A small multi-label audio tagger, trained from scratch.
Model: 2.07M parameters, arch quartznet, norm batchnorm, widths [192, 288, 432].
Training: cautious_adamw at rate 0.0048, 11400 steps, batches of 256.
Data: trained on phrases spoken by 400 fixed synthetic voices, 74.7 epochs.
Rows from block 6 of a small multi-label audio tagger, named by matrix and row number. Rows with one number belong to one channel. Each number is 128 + 24 x the weight over its row's rms, rounded and kept within 0 to 255. All counts start at 0. After the name is the row's rms in percent of the matrix's.
After each channel's rows are labels from the 100 clips, of 14848, where the channel reaches its highest value: "lies over" is the class under the peak; "loudest" is the band of the loudest frequency at the time of the peak. Only what is clearly more common there than usual is listed. The data: phrases spoken by 400 fixed synthetic voices.
# convs1: first pointwise conv (model.blocks.6.convs.1.weight, 432x288x1), inputs 0-143
# convs3: second pointwise conv (model.blocks.6.convs.3.weight, 432x432x1, transposed), outputs 0-107

convs1.96 093 [157 114 104 116 141 180 104 119 125 145 118  89 101 148 130 152 136 106 120 128 123 148 167 134 113 123 127 128 106 151  95 132 161 132 181 117 131 153 160 107 138 145 115  74 104 118 143 105 135 112 163 140 139  90 202 118  98 165 144 110 105  85  95 112 129 143 100 113 135 134 126 133 129 106 116 140 135  78 154 115 149  96 121 161 137 154 140 108 150  95 117 133 124 147 107 144 151 124 131  94 147 119 129 150 122 129  94 122  87 107 168 105  86  93 147 164 117 125 118 127 155 128 146 127 131 133 107 133 103 160 169 135 133 124 135 125 111 128 116 112  98  81 114 108]
convs3.96 098 [155  97 141 121 117 115 175 157 135 129 118 115 108 141 129 106 110 124 148 145 104 147 130 159 116 118 119 107 118 143 126 134 135 105 118 114 126 137 134 117 103 145 118 151 139 160 117 123 101 157 109 120 131 123  81 134 153  93 125 101 146 116 114 117 125  87  71 109 103 173 123 105 122 101 119 127 125  98 134 156 159 121 117 135 124 120 104  93 152 145  97 121  97 143 120 112 159 130 160 135 179 138 114 160  98 152 134 152]
lies over: /z/; /d/
loudest: 250 to 500 Hz

convs1.77 100 [107 128 153 140 102 101 105 124 167 163  83 177 143 177 134  68 157 103 166 125 124 128 111 114 155 138 101 152 146 144 100 100 127 113 157 135 127 126  98 136 165 125 127 205 115 115 140  84 154 172  91 135 118 158 132 112 161  34 161 139 124 157 157 152 126 155  86 116 101 104  87 123 152 140 159 126  98 110 135 137 122 137  92 104  97 104 130  85 130 123 135 155 136  94 142 158  94 131  98 167 136 126 137 140 115 108  88 110 112 147  92 145 157 112 154 136 133 157 100 105 137  65 136 142 121  85 128 147 150 122 128 154 106 108 135  97 141 128 112 118 137 106 114 142]
convs3.77 099 [100  98 146 129 122 125  89 121 153 117 181 109  70 123 123 146 143 118 103 160 165 141 106 114 150 141 138  82 147 123 178  97 114 134 136 122 191 114 126 145  97 103 120 124 133 119 139 153 136 101 132 129 118 136 190 120 121 106 127 157 108 133 160 110 120 157 120 123  86  86 134 138 134 161 189 135 124 180 115 135 124 136 128 122 127 130  72  69  89  93 109 114 126 117 134 161 122 145 135 154 114 102 127 100 129 132 100 108]
lies over: /s/
loudest: 4000 to 8000 Hz

convs1.411 095 [121 165 106 139 136 125 133 100 143 150 124 108 118 155 103 135 164 124 134 121 100 141 150 133 114 170 163 113 153 147 169 130 141 143 129 146 143  73 126 162 107 153 155  87 125 110 147 126  74 144 123 131  91 120 126 103 166 112 159 127 107 127 105 112 121 127 149 117 118 108 126 139 125 153 174 127 126 125 121 119 121  78 143 143 105 131 116 141 134 133  81 102 109  64 152 115 110 121 147 110 166 149 125 105 142 114 141 118  69 141 117 157 135 147 107 141 135 148 133 123 157 168 135 172 115 133 149 157 117  82 125 116 115 107 123 141 128 142 112 139 113  88 170 177]
convs3.411 097 [134 144 141 158 139 130 156  91 119 135 109 154 133 102 128  96 117 160 115 124 103 112  93 151 105 163 159 161 158 101 167 103 136 144 114  91  95 126 104 137 161 141 178 118 147 131 138 163 160 113 126  94 148 126 112 143  96 121 161 124 134 134 122 124 205 168 139 138 119  88 130 145 148 132 131 111 119 144 141 138 190 155 104  87 146  93 133 109 100 116 120 139 109 120 153 151 142 138 177  96  65 111 169 111 130 134 132 121]
lies over: /ɛ/
loudest: 500 to 1000 Hz

convs1.394 103 [141 144 127 133 133 103 107 101 139  93 114 125 136 123 136 122 152 103 132 150  88 156 110 145 141 122 133 100 131 154  87 128 112 117 157 176 128 148 133  62 158 142 116 125 154 126 124 133 120 131 144 140 152 129 142  85 126 113 155  96  97 126 106 143 147 123 147 110 133 111 160 113 133 150 101 141 163 126 154 116 114 106 149 141 152  96 111 118 130 144 147  88 144 127 128  99 135 114 127 133 181 123 125 147 152 148 126  91 151 156 118 176 161 118 118 133 153 147 160 112 109 127 113 102  99 121 154  94 136  90 156  92 129 123 148 133 104 136 118 154 133 138 174 155]
convs3.394 100 [120 134 102 129 102 128  99 107 114 164 112 160 109 138 123 110 147 104 118 145 151 116 144  88 123 155 131  91 136  81 185 145 140 132 156 129 108  98 136 114 118 138 131 120 106  86 195 183 131 108 148 152 104 121 141 140  96 142 125 104 129 123 157 127 159 146 117 116 121 135 155 129 110 169 143 131  92 142 108 158 139 150 107 105 126 117 133 115 109 137  92 153 131 110 168 106 111 165 140 161 165 128  94 136  89 167 128 115]
lies over: /n/
loudest: 250 to 500 Hz

convs1.84 098 [166 134 123 138  81 119 155 159 128 142 167 133 108 129 123  98 145 103 107 116 106 137 128 138 133 118 137 142 139 123 143  89 141 115 119 183 139 144 128 141  75 133 144 133 125 131 119 131 140 126 149 109 127  98 132 150 111 172 107 124 107 158  76 110 119 150  88 126 137  90  97 125 119 162 105 106 149 120 136 116  94 106 120 154 115 113 159  82 110 138 130 146 107 153 129 110 104 133 170 182 148 118 154 146 128 106 124  97 139 135 152 164 104 161 170 110 107 164 163 115 114 101 183 155 135  56 148 142 116 108 116 114 159 106 122 104 138 162 158 146 150 154  94 180]
convs3.84 098 [140 145 138 110 146 126 100 107 148 146 110 122 138 136 152 114 108 158 115 151 178 112 152 133 108 101 127 157 131 116 125 145 168 236 112 115 136  99 115 125 185 145 101  84 127 129 186 141 133 149 146 101  88 127 149 108 123 122  95  74 126 138 147 132 155 160 161 133  76 109 125 148 115 147 133  82  95 121  96 138 145  98 140 126 137 144 151 176 139 168 116 111 181 144 144 105 103 130 147 136 175  92 184 114 153  79 135 101]
lies over: /eɪ/
loudest: 250 to 500 Hz

convs1.345 100 [139 162 143 155 104 143 119 119 147 149 145 100 121 160  86  82 149 125 159 151 142  81 191 125 109 132 153  97 114 143 162 156 158 128 110 140 119 132 126 136 146 127 118 135 117 143 158 104  85 130 108 181 118 110 106 118 156 123 106 120 114 132 118 133  98 102  73 122 123 140 139 175  86 122 136 135 104 143 121 159 140  88 104 144 143 105 143  96 122 122 142 143 124 148 134  98  88 129 126 104 107 132 130 107 119  52 121  72 123 131 121 132 148 122 156 101 171 155 111  93 126 125 158 124 135 138  86 108 150 110 184 134 114 122 137 167 164 125 123 147 151 123 148 139]
convs3.345 100 [157 158 163 180  97 135 138 173 103 146 112 110 126 153  62 118 113 135 132  99 143 127 118 119 157  89 138 111 123 145 145 107 112 109 112 131 141 116 139 115 135 166 116 141 141 118 113 127  92 116 161 152 137 130 125 135 128 100 129 116 110  67 112 114 139 169 119 130 139 157  85 129 152 148 128 106 122 119 129 132 135 118  76 124 137 142  73 156 129  80 150 170 155 182 143 167 138 126 174 126 156  78 157 141 150 106 140 162]
lies over: /s/
loudest: 4000 to 8000 Hz

convs1.65 098 [128 133 120 148 153  78 175 110 174 102 116 129 105 151 125 152 170  85 144 121  90 164  83 132 127 124 148 189 123 161 122 125 116 132 112 147 133 139 128 140 166 162 166 136 151 126 120 143 112 117 140 114 167 128 134 144 146 136 159 133 106  93 116 152 131 129 130 161 129 137 180 157 132 119 114 128 124 106 171 137 104  89 132 132 114 101 157 109 142 117 143  86 104 164 117 104 130 104 112 109 131 144 159 116 155 158 143 106 112  85 100 136 150 150 120 126 114 100 140 105 126  94 102 115 115 137  98 158  95 144  94 106 119 150 150 170  86 140 112 126 122 131 137 101]
convs3.65 102 [111 157 136 142 118 173 133 156 128 115 145 137  71 127  99  98 139 129  62 101 111  98 115 125 139 108 114 108 108  92 118 109  97 103 156 123 146 155 112 145  90 120 133 119 145 136 111 148 137 116 140 147 148 130 148 162 109 172 141 107 147 118 112 128 103 140 129 119 141 115 125 128 104 110 101 128  81 115 111 127 136  78 182 157 101 143 175 135 134 136 143 124 143 119  98 145 114 172 106 117 146 137 166  94 153 138 122 184]
lies over: /ɛ/
loudest: 500 to 1000 Hz

convs1.60 099 [118 167 131 129 158 160 159 130 153 129 103 136 142 134  67  98 136 136 118 129 170 124 118 142 154 103 178 145 139 149 145 157 148  93 119 120 134 105  78 170 192  95 127 137 103 171 141  97 130 140 159 132 102 140 113 126  67 148 183 107 112 141  80 109 123 154 125 119 140 138 155 186 119 138 133  76 151 176  89  86 104 139 110 117 129 160 101 130 134  83  82 117 102  98 101 118 117 139 109 118 135 178 156  92 133 129 128 103 147 122 123 112 122 104 145 143 142 150 181 117 141 150 133 139 113 117 149  88 119 134 117 165 118 136 134 152 111 153 134 132 113 138 174 126]
convs3.60 100 [131 149 135 142 179 183 118 173 146 168 146 141 143 108 124 138 114 142 100 138 108 109 114  82 138 141 135 112 142 151 105 114 156 117 126 124 168 157 139 127 101  64 137 129 123  66 149 123 129 121 111 156 111 100 160 122 109 165 163 139 100 111 131 152 157 155 180 151 141  98 108 123 108 130 158  76 112 112 125  83 108  91 155 156 130 111 105 154 139 133 107 105 140 122 104 131 149 110 139 167 138 138 140 155 161 143 101 131]
lies over: /ɹ/
loudest: 250 to 500 Hz

convs1.263 097 [117 115 137 113 109 116 128 135 158 142 150 111 118  84 120  88 128 119 107  92 156 151  96 124 133 137 112 117 134 141  86 111 130 108  91 141 109  92 140 123  90 127 124 130 162 145 134 139  85 120 118 130 125 143 143 131 111 118 137 160 167 141 115  64  93 133 144 116 120  63 103  67 171 165 169 121 158 122 120 158 152 156 156 123 148 126  87 147 142 125 121 150 128 138 108  76 118 126 100 170 155 185 110 147 170 163 157 124  89 108 151 132 136 110  98 148 131  97 107 121 145 128 137 124 136 139 122 143 130 130 121 140 137 159 131 115 150 113 117 143 152 143 110 163]
convs3.263 099 [ 83 170 137 113  85  96 166 110 154 111 124 110 109 100 144 110 126  99 115 100 122 100 139 146 106 134 168 146  98 105 156 159 108 179 139 127 129 144 174 157 137 149 129 107 121 132 107 144 172 162 127 123 111 153 123 136 139 146 169 160 114 137 120 116 103 128 110  94 109 125 150 124 124 174 152 130  87 168 120 173 132 121 108 130 136 154  57  91 133 119 138 135 144 111 146  80 116 134  81 138  72  87  98  86 100 131 124 106]
lies over: /s/
loudest: 4000 to 8000 Hz

convs1.69 101 [ 69 149 146 117 135 127 152 155 142 145 147 127 139 133 104  96 126 135 123  90  91 135 157 110 124 174 109 107 100  93 121 120 120 207 147 121 144 125 158 105 161 173 130 156 149 118 160 141 114 130 138 148 134 127  99 126 103 116 126 132 125 139 155 123 119 106  93 145 135 150 137 150  83 120  80 166 112 110 135  88 111 128 149 132 118 120 114 151 149 120 120 109 109 133 113  96 105 102 136 136 128 115 158 149 155 109 150  94 113 138 150 169 142 136  87 145 105 116 101 151 112 152 140 119 135 139 107 115 119  81 124 120 144 140 123 139 111 121 151  34 100 106 124 102]
convs3.69 102 [150 129 139 159 136 137  87 124 115 193 130 122 107 101 112 109 167 150 116  84 120 110  91  98 122 141 134  78  90 149 124 124 123 139  53  99 124 144 129 108 115 165 130 113 102 121 155 113  81 145 130  90 142 142  99 139  97 137 122 131 123 141  86 120 131 125  79 122 117 125 174 144 125 154 118 132 124 131 152 127 143 111 142 142  78 125 114 124 172 110 117 140 168  85 125 118 163 133 147 108 102 121 141 182 154 144 140 136]
lies over: /k/; /t/
loudest: 2000 to 4000 Hz

convs1.264 098 [150 131  94 116 154 127 130 153 147 144 110 131 153 167 144 155 152 104 139  96 122 111 134  89 156 151  91 159  93 171 104 136 115 142 185 161 121 177 109  86 141 155 114 127 124 111 129 144 157 115 117 107 152 125 138 168 161 117 115 142 102 114 122 153 100  97 106 122 123 123 129 142  99 119 120 117 105 126 123 143 187  82 123 141 151 149  72 149 132 126 158 111 116 109  93 134 130 121 156 126 152 107  69 134 120 100 147 131  88 111 132 150 144 127 131 118 151 108 162 116 160 132 103 139 162 153 156 139 128 100 115 126 129 164 126 163 118  94 130 135 120 157  97 135]
convs3.264 100 [156 106 115 146 133 112 141 149 116 143 159  86 106 159 125 114 146 125 105 169 129  96 111 133 160 144 102 115 107 113 143 104 118 162 127 144 106  98 166 114 114  98 121 160 133 110  91 126 157 117 111 160 133 116 166 109  91 109 178 122  85 117  84 142 140 114 113 164 170 149  78 141 134 121 149 140 129 145 124 119  93  91 162 136  97 137  86 120 151 141  97 157 150 176 105 131 172 106 156 102 172 117 132 180 153 160 136 167]
lies over: /ɛ/; /ɔ/
loudest: 500 to 1000 Hz

convs1.393 102 [103 170 158 177 140 138 158 131 165 130 142 113 114 116 103 128 152 102  92 154 124 146 135 133 125 139 138  85 145 121 155 129 166 140 156 156 130 136 115 153 124  96 114 177 103 149 117 120  85 124 168 156 125 143 122 100 119 113 151 120  93 151 111 122 132 149 136 128 128 114 153 113 213 154  88 112 128 118 149 120 109 122 154 186 143 135 165 139 145 190 102 130 114 131 132 126 109 134 152 106  79 117 121 111 166 107 119 140 100 115  79 132 118 122 118 104 102 101 144 116 154 118 145 120 170 158 124 120 184 148 116 117 131 113 140 118 140 135 118 155 106  74 158 179]
convs3.393 100 [112 133 135 176 137 142 138 136 137 152 177  91  94  70  86 147 172 149 105 158 118 139 101 134 118 138  95 144 156 130 153 121 125 137 173 167  94 151 109 137 109 120 137 138 149 124 153 159 157 116 145 143 118 140 128 104 131 126 126  76  95  91  88 148 171 142 118 130 166 134 131 137 102 114 144 150 149 149 104 128 140 115 109 130  91 141 130 150 131 139  96 131 116 153 119 130 120 129 115 113 132 105 113 130 118 163 133  81]
lies over: /eɪ/; /ə/
loudest: 250 to 500 Hz

convs1.30 097 [174 109 154  98 153 108 166 142 102 120 163 195 120 102 112 116 144 107 142 152  90 127 133 167  95 140 166 129  89 145 131 137 125 147 107 107 131 153  94 105 118 110 168 118 117  94 155 123  72 113  73  99 133  91 154 106 128 180 168 112 128 138  92 166  93 131  69 129 126 104 127 116 130  99 125 108 142 179 162 143 134 151 126 134 177 100 143 102 119 131 128 152 106 151 113 144 119 115 125 200 114 108 143  87 109 137 183 134  85 166 139  86 110 127 161 184 160 119 137 127 110 130  96 164 140 112 137 163 142 146 167 123 106 117 163 115  75 117 121 106 138 149 126 141]
convs3.30 097 [144 136 118 191 184 124 129 158 122 115  92 127 137 123 144 142 130 125 117 144 127 100 138 112  97 108 125  95 138 118 158 114 162  99 147 104 102 151 133 129 121 140  89 124 112 149 109 126 151 128 125 120 158 121 167 132 117 121 129 179 173 178 126 172  99 102 215 132 145 112 132 120 104 130 147 113 127 118 128 138 191 104 149 110 105 123 128 141 158 132 105 127 164 123 102  75 117  95 112 119 179 146 114 114 136 147 106 126]
lies over: /ɛ/; /t/
loudest: 500 to 1000 Hz; 2000 to 4000 Hz

convs1.99 096 [101  80 140 140 131 115 130 171 101 104 139 100 136 143 201 105 149 139 131 125 128 117  66 162 166 139 125 105 135 145 155 156  90 131 142 105 123  99 113 154 145 168 156 142 128 150 107 141 107 111 154 134  94 153 158 105  98 119 143 102 108 125 136 101 137 102 154 144 149 131 120 134 108 136 139 113 119 142 145 112 156 124 130 144 118 101  82  93  97 128 160 139 142 148 118 132 125 120 116 140 150  82 148 180 140 156 131  82 128  89 121  93 130 144  85 143 161 127 126 101 100 123  85  99 134 135 133 116 141 158 123 151 109 122 139 100 113 141 120 101 169  99 160 139]
convs3.99 098 [158 174 122 124 127 111 135 121 125 135 106 137 125 133 127 152 113 104 121 163 141 104 130 109 149 122 140 131 125 108 140 138 107 133 145 132 123 118 132 111 142  71 128 161 155 128 147 114 111 145 106 187 103 118 142 131 139 120  83 152 109 163 102 193 133 157 143  71 136 112 131 119 156 131 132 132  65 125 182 115  98 126 129 109 112 145  83 133 139 115  94 110 133 166 135  72 140 157  90 128 172 136 101 136 165 147 123 187]
lies over: /k/
loudest: 4000 to 8000 Hz

convs1.134 100 [132 120 138 128 169 153 131 135 119 126 141 171 157  99 125 124 128 145 136  78 119 110 100 138 108 127 118 131 154 122 165 142 119 140 106 121  81 129  96 141 118 110 129 188 130 128 201 111 110 125 137 111 123 111 149 131 125 116 146  92 128 122 150 163  75 118 109 134 143 108 129  90 147 126 152  99 126 147 165 144  89  90 113 152 148 176 159 103 135 122 124 154 147 138 144 143 127 128 102 147 102 181 161 134 102 136 101 127 109 111 145 119 135 159 144 100 184 115 137 132 139 129  86 118 112  82 154 140 112 168 154 136 108 136 101  88 127 138 157 131  76 116 168 169]
convs3.134 100 [128 142 121 170 143 125 130 151 146 126 147 137 103 124 166 145 124 124 163  86  98 113 114 108 100 129 131 147 151  95  92 120 107  97 154 142 145  90 131 155 154 125 138 143 127 149 144 153 127 154 122  95 111 171 121  66 102  75  80 155 137 148 137 126 157 111 114 101 140  88 132 105 131 108 134 157 165 114 140 155 135 146 152 158 157 146 143 124  86 148 127 121 145  96 110 186 127 101 158 141 142 147 118 123 174 163 124  90]
lies over: /v/; /ɹ/
loudest: 250 to 500 Hz

convs1.211 097 [118 121 114 121 110 133 141 125 164 136 108 131  89 112 124 134 126 166  98 121 110 159 118 125 106 115 114 117 141 113 127 127 169 133 134 151 135 170 156 147 128 145 113 168 132 135 159  92  82 156 178 133 117 123 166 125 110 136 102  71 134 108 158 145 114 138 155 138 136 155 110 105 166 147 128 139 142 107 165 170 130 158 199 114 120 117 125  95 141  96 133 206 140 109 134 114 124 127 125 121 123 118 138  84 160 156  68 107  85  99 128 119 120 158 138 141 136 102 125 141 145 105 164 129 126 135 139  91 151  93 115 145  53 128 111 121 121 160 101  98 146 117 148 180]
convs3.211 095 [158 118 166 157 129 139 114 134 116 123  82  85 114 168 145 134 113 128 124 132 148  82 198 135  77 122 153  43 138  97 107 105 118 130 132 125 147 121 134 108 122 108 160 152 102 149 140 124  94  93 149 116 132  95 131 139 128 181 123  96 109 164 119 109 144 102 115 107 122 173 131 108 157 121 129 136 121 147 146 139 160 130 108 108 159  95 128 157 136 109  95 120 106 119 142 137 129  99 173 145 108 129 175 111 148 104 111 141]
lies over: /s/
loudest: 4000 to 8000 Hz

convs1.212 100 [165 124 135 125 138 125 103 127 149  89  91  98 135 147 109  57 140 141 194 132 167 131 181  99 123 129 126 120 132 124 144 146 160 131 145 108 128 134 135  99 128 117 183  90 113 140 104 124 121 133  99 128 144  62 158 133 161 145 119 140  89 141 112 110 153 135 133 148 154 150 106 146 103 134 139 141 126 113 108  88 150 175 124 125 158  75 149 120 108 118 126 130 109  87 144 172 133 126 109 112 134 154 121 132  95 106 122 131 138 104  97 136 116 121 115 118 137 152 115 158 107 114 136  88 122 160 101 120 127 131 171 105 143 158 139  97 138  85 168 137 106  28 135 112]
convs3.212 100 [125 126 126 129 111 144 140 141 137 113 107 182 126  84 107 115 141 136 165 130 110 121  94 103 117 129 151 134 121 161 122 122 124 132 127 116 124 115 100 116 148 117 147 153 126 123 177 129 145 138 125 114 134 115  61  96 160 145 153 113 120 150 128 140 127 144 126 131 156  90 143 139 172 148 152 152 115 154 145 163 114 146 154 142 139 152 112 142 125 108 114 110 100 145 130 182 107 128 121 103 154 152  94 128  70 129 108 132]
lies over: /n/
loudest: 250 to 500 Hz

convs1.5 095 [159 162 109 133 145 105 177 152 110 118 118 144 139 130 135 114 155 125 146 125 122 139 140 155  89 112 137 123 164 132 136 106 145 122 120 141 134 168 100 113 122 120 116 113 102 133 129 134  80  99 146 159 105 105 161 133 164 154 136 121  98 141 151  95 107  79 164 142 118 104 121 135 109  73 130 149 119 156 120 102 127 136 172 128 136 122 163 145 128 169 192 180 114 107 100 186 133 144 111 116 107 110 121 114 137 130 149 121 112 127 132 164 143 112 134 165 137 146 150 167  68 122 131  91 119 152 116  89 116 119 172 115 132 143 129 172 147  98 116 124  92  74 167 121]
convs3.5 099 [125 134 127  95 152 112 111 137 114 110 154 148 119 147 118 124 145 127  94 101 104 120 113 120 110 146 128 103 135 125 128 132 117 122 117 103 153 188 146 154 124 102 135  83 122 139 154 112 128 106 109 122 108 161  91 118 104 145  59 116 136 115 137 115 106 113 130 122  77 103 160 132 132  97 114 134  68 170 129 141 100 144 119 134 124 178  79 132 132 106 155 124 125 100 140  94 131 115  95 129 111 145 150 118 202  93 108 146]
lies over: /n/; /d/
loudest: 250 to 500 Hz

convs1.106 099 [137 113 147  68 125  84 194 113 136 122 134 137 141 159 145 103 151 120 132 117 190 119 116 141 129 109 172 186 103 105 126 124 149 144 144 165 143 116  99 107 167 147 172 159 127 101 101  94 122 109 147 123 121 168 155 150 134 122 162 130 150 155 110 123  94 116 115 146 119 124 103 115  93 132 109 141 113 109 155 150 127 116  77 119 104 123 116 134 156 124 124 156 120 110 102 131 132 144 147 112  99 160 127 100  89 110 138 138 107 139 140 128 100  73 105 144  97 136 124 109 172  78  88 136 100 156  90 120 132 111 109 147 128 135 142 110 155 100 114 116 150 110 172 155]
convs3.106 102 [126 155 131 115 100 100 141 157 154 148 159 122 145 152 152 146 128 100 145 150 155 129 134 116 162 157  96 158 134 130 135 134 163 164 132 135 141 129 126 170 130  86 110 143 143 113 168 160 105 110 108  90 104 165 109 105 138  98 101 133 124 134 127 107  89 136 124 163 157  97 109 113 143 109 111  92  90 108 123 125 161 139 136 149 155 157 114 114 110 149 103 115 122 165 141 131 117 139 115 179 146 139  90 137 106 126 111 175]
lies over: /ɛ/
loudest: 500 to 1000 Hz

convs1.89 099 [137 133 115 144 101  82 164 159 155 180 132 162 139 165 139 112 150 125 103 169 131 132  81 132 138 182 157 119 103 100 116 119 151 141 120 123 167 122 141 143 117 176 130 119 107 167 146 133 133 161 153 152 135 137 150 140 157 136 145 149 135  85 135 135 108 169 122 133  88 147 110 142 176 130 129 125 141  96 171 144 136 118  96 140  88  87 128 108 183 139 122  94 104 121 158 114 153 146 139 150  93 156 103 108 123 170 128  91  85  75 150 122 131 127 132 142  80 129 144 120 139 165 128 175 100  96 118 140  96 103 129  97  86 123 149 156 207 103 123 130 134 152  97 137]
convs3.89 099 [ 98  75 136  80 152 143 147 132  88 136 162 113 139 133  66 177 135 166 133 114 137 103  90 135 124 124 137  84 137 139 104 146 156 151 137 106 126 146 144 154  92  82 139 121 102 133 122 101 163 106 123 179 132 174  94 147 101 129 117 118  89 147 110 106  78 136 125 169 109 137 157  82 139 151 123 143  97  99 106 108 136 108 111 100 123 184 132 123 104 141 114 118  85 141 171 104 125 101  82 144 162 138  96 161  85 111 139 120]
lies over: /s/; /ɪ/
loudest: 250 to 500 Hz

convs1.236 106 [ 80  94 158 140 100 114  89 105 102 111 114 157 176 117 137 129 139 137 111 117  91 136 148 143 124 127 143 146  93 100 141 141 130 165 142 106 112 135 191 146 126 164 141 116 131 142 161 126 138 134 144  97  76  73 118  98 137 104 155 133 107 126 150 157 161 142  92 214 146 171 108 129 107 115 159 155 105 162 116  94 182 130 147 115  96 130 121 200 150  90 145 147 142 145 114 108 126 130 112 140  87 126 121 114 147 170 133  98 133 139 152  83 136  97 128 141 118 142  87 118 134 122 144 152 170  99 135 123 111 179 129 139 125 151 119 111 155 113 144  42 114 116 130 164]
convs3.236 106 [142 153 118 133 109 154 154 128  98 157 121 133 157 134 106 112 210 164 126 124 132 124 175 119 108 210 126 115 207 144 137 115 148 126  94 111 111 142 117 129 138 181 172 147 122 109 124 160 121 142 146 122 129 108 114 101 135 123 132 128 137 111 158 106 170  85 102 127 145 142 108  81 140 103 129 132 130  98 103 128 120 131 170 124 101 134 142 123  57 143 133 123 129 152 119  99  96 154 143 129 117 157 137 138 103 133 136 126]
lies over: /s/
loudest: 4000 to 8000 Hz

convs1.62 098 [105 165 136 158 137 101 160 172 159 113 129 121 125 100 140 115 154 133 139 150 148 121  98 122 134 164 152  88 128 108 103  99 129 127 125 116 165 126 133 112 132 118 119 171 125 118 105 134 147 147 102 139  77  79  87 131 148 121 159 152 133 166  90  67 139 130 162 101 154 113 132 124 129 122 109 161  93 148 122  98 114 131  75 112 125 128 110 132  91 192 162 116 114 153 119 135  91 162 125 110 122 120 117 132 127 119 143 157  74 127 140 188 130 125 146 137 143 135 140 120 136 140 151 153 118 161 118  61 121 120 131 123 119 138 124 116 141 132 147 131 111 105 133 174]
convs3.62 103 [102  95 147  97 140 114 157 120 128 122 145 138 118 145  95 109 125 121 133 158 138 124 160 122 109 166 122 156 155 134 156 143 131 102 109 129  90 122 158 134 116  96 121 129 133 117 125 146  90 134 175 114 140 152 131 140 162 136 180 165 154 140 118 123 130 172 133 134 129 138 165 123 130 154 134 173 113 160 142  95 117 153 106 147 100 102 136 140 129  84 142 113 109  97 107 124 146 129 146 150 144 146 116 144 150 130  83  97]
lies over: /ɛ/
loudest: 500 to 1000 Hz

convs1.367 100 [153 121 119 150 130 124 104 179 108  88 167 167 156 115 143 145 148 113 109 114  77 166 150  80 139 125 123 110 142 133 146 101 159 121 142 113 156 155 144 123 121 174 129 132 110 126 134 142 170 131 165 120 196 130 120 139 149  79 155 160 121 109 118 144  85 103 100 117 162 124 138 100 165 123 166 142 114 166 162 145  97  88 143 147 104 151  93 102 112 152 106  99 121 139 129 102  90  90 141 149 102 140  85  91 128 109 115 137 102 120 119 108  93 163 156 138 137 126 125 118 141  79 142 136  83  91 114 178 120 128 181  99 148 175 126  98 104 160 136 128 115 137 170 169]
convs3.367 099 [162 132 121 102 141 115 113 157 141 154 147 119  71 157 140 118 133 110 130  87 156 144 124 102 134 117 165 141 106  85 119  87 145 163  81  72 151 146 104 168 129 146 154 137 132 145 101 123  93 109 135 138 123 152 142 143 142 124 165 135  91 136 157  98 102 113 116 165  65 113 148 145  93 138 156 120 103 109 128 135 120  86 128 160 111  98 116  96 150 100 128 150 156 118 100 174 119 131 136  99 119  63 156 140 155 101 130 127]
lies over: /eɪ/
loudest: 500 to 1000 Hz

convs1.125 096 [112 118 130 142 140  92 146 139 175 173 140 136 133 158 146  89 166 122 110  86 129 135 135 142 152 126 124 133 127 107 114 121  92 132 124 164 129 142 124 112 120 122 133 162 137 134 119 131 146  94 158 149  94 134  49  79  78 154 187 149  43 157 100 153 135 130 125 126 117 134 117 140 141 131 124 135 154 139 162 117 118 125  81 122 118  81  97 113 111 109 139 152 136 127 123 127 137 171 143  92 152 148 134 130 120 103 126 113 119 120 156 124 184 147 148 107 122 133 136 109 155 112 142 155 116 111  82 128 146 150 146 142 126 135  66 139  99 148  93 116 130  99 178 156]
convs3.125 099 [133  39 118  80 128 115 114 136 132 130 115  88  98  91 128 184 137 147 108  89 107  99 115 116  90 151  99 149 116 108  94 108 139 125 129 136 134 130 131 136 138 147 108 137  21 118 144 117  97 118 129 172  99 166 175 151  99 134 106 138 135 189  86 133 141 111 108 138 128 138 110 120 159 106 131 134 145 119 106 117 155 162 136 129 142  82  89 156  94 159 119 136 103 122 105 155 126 107 181 194  92 108 130 127 127 103 133 131]
lies over: /ɛ/
loudest: 500 to 1000 Hz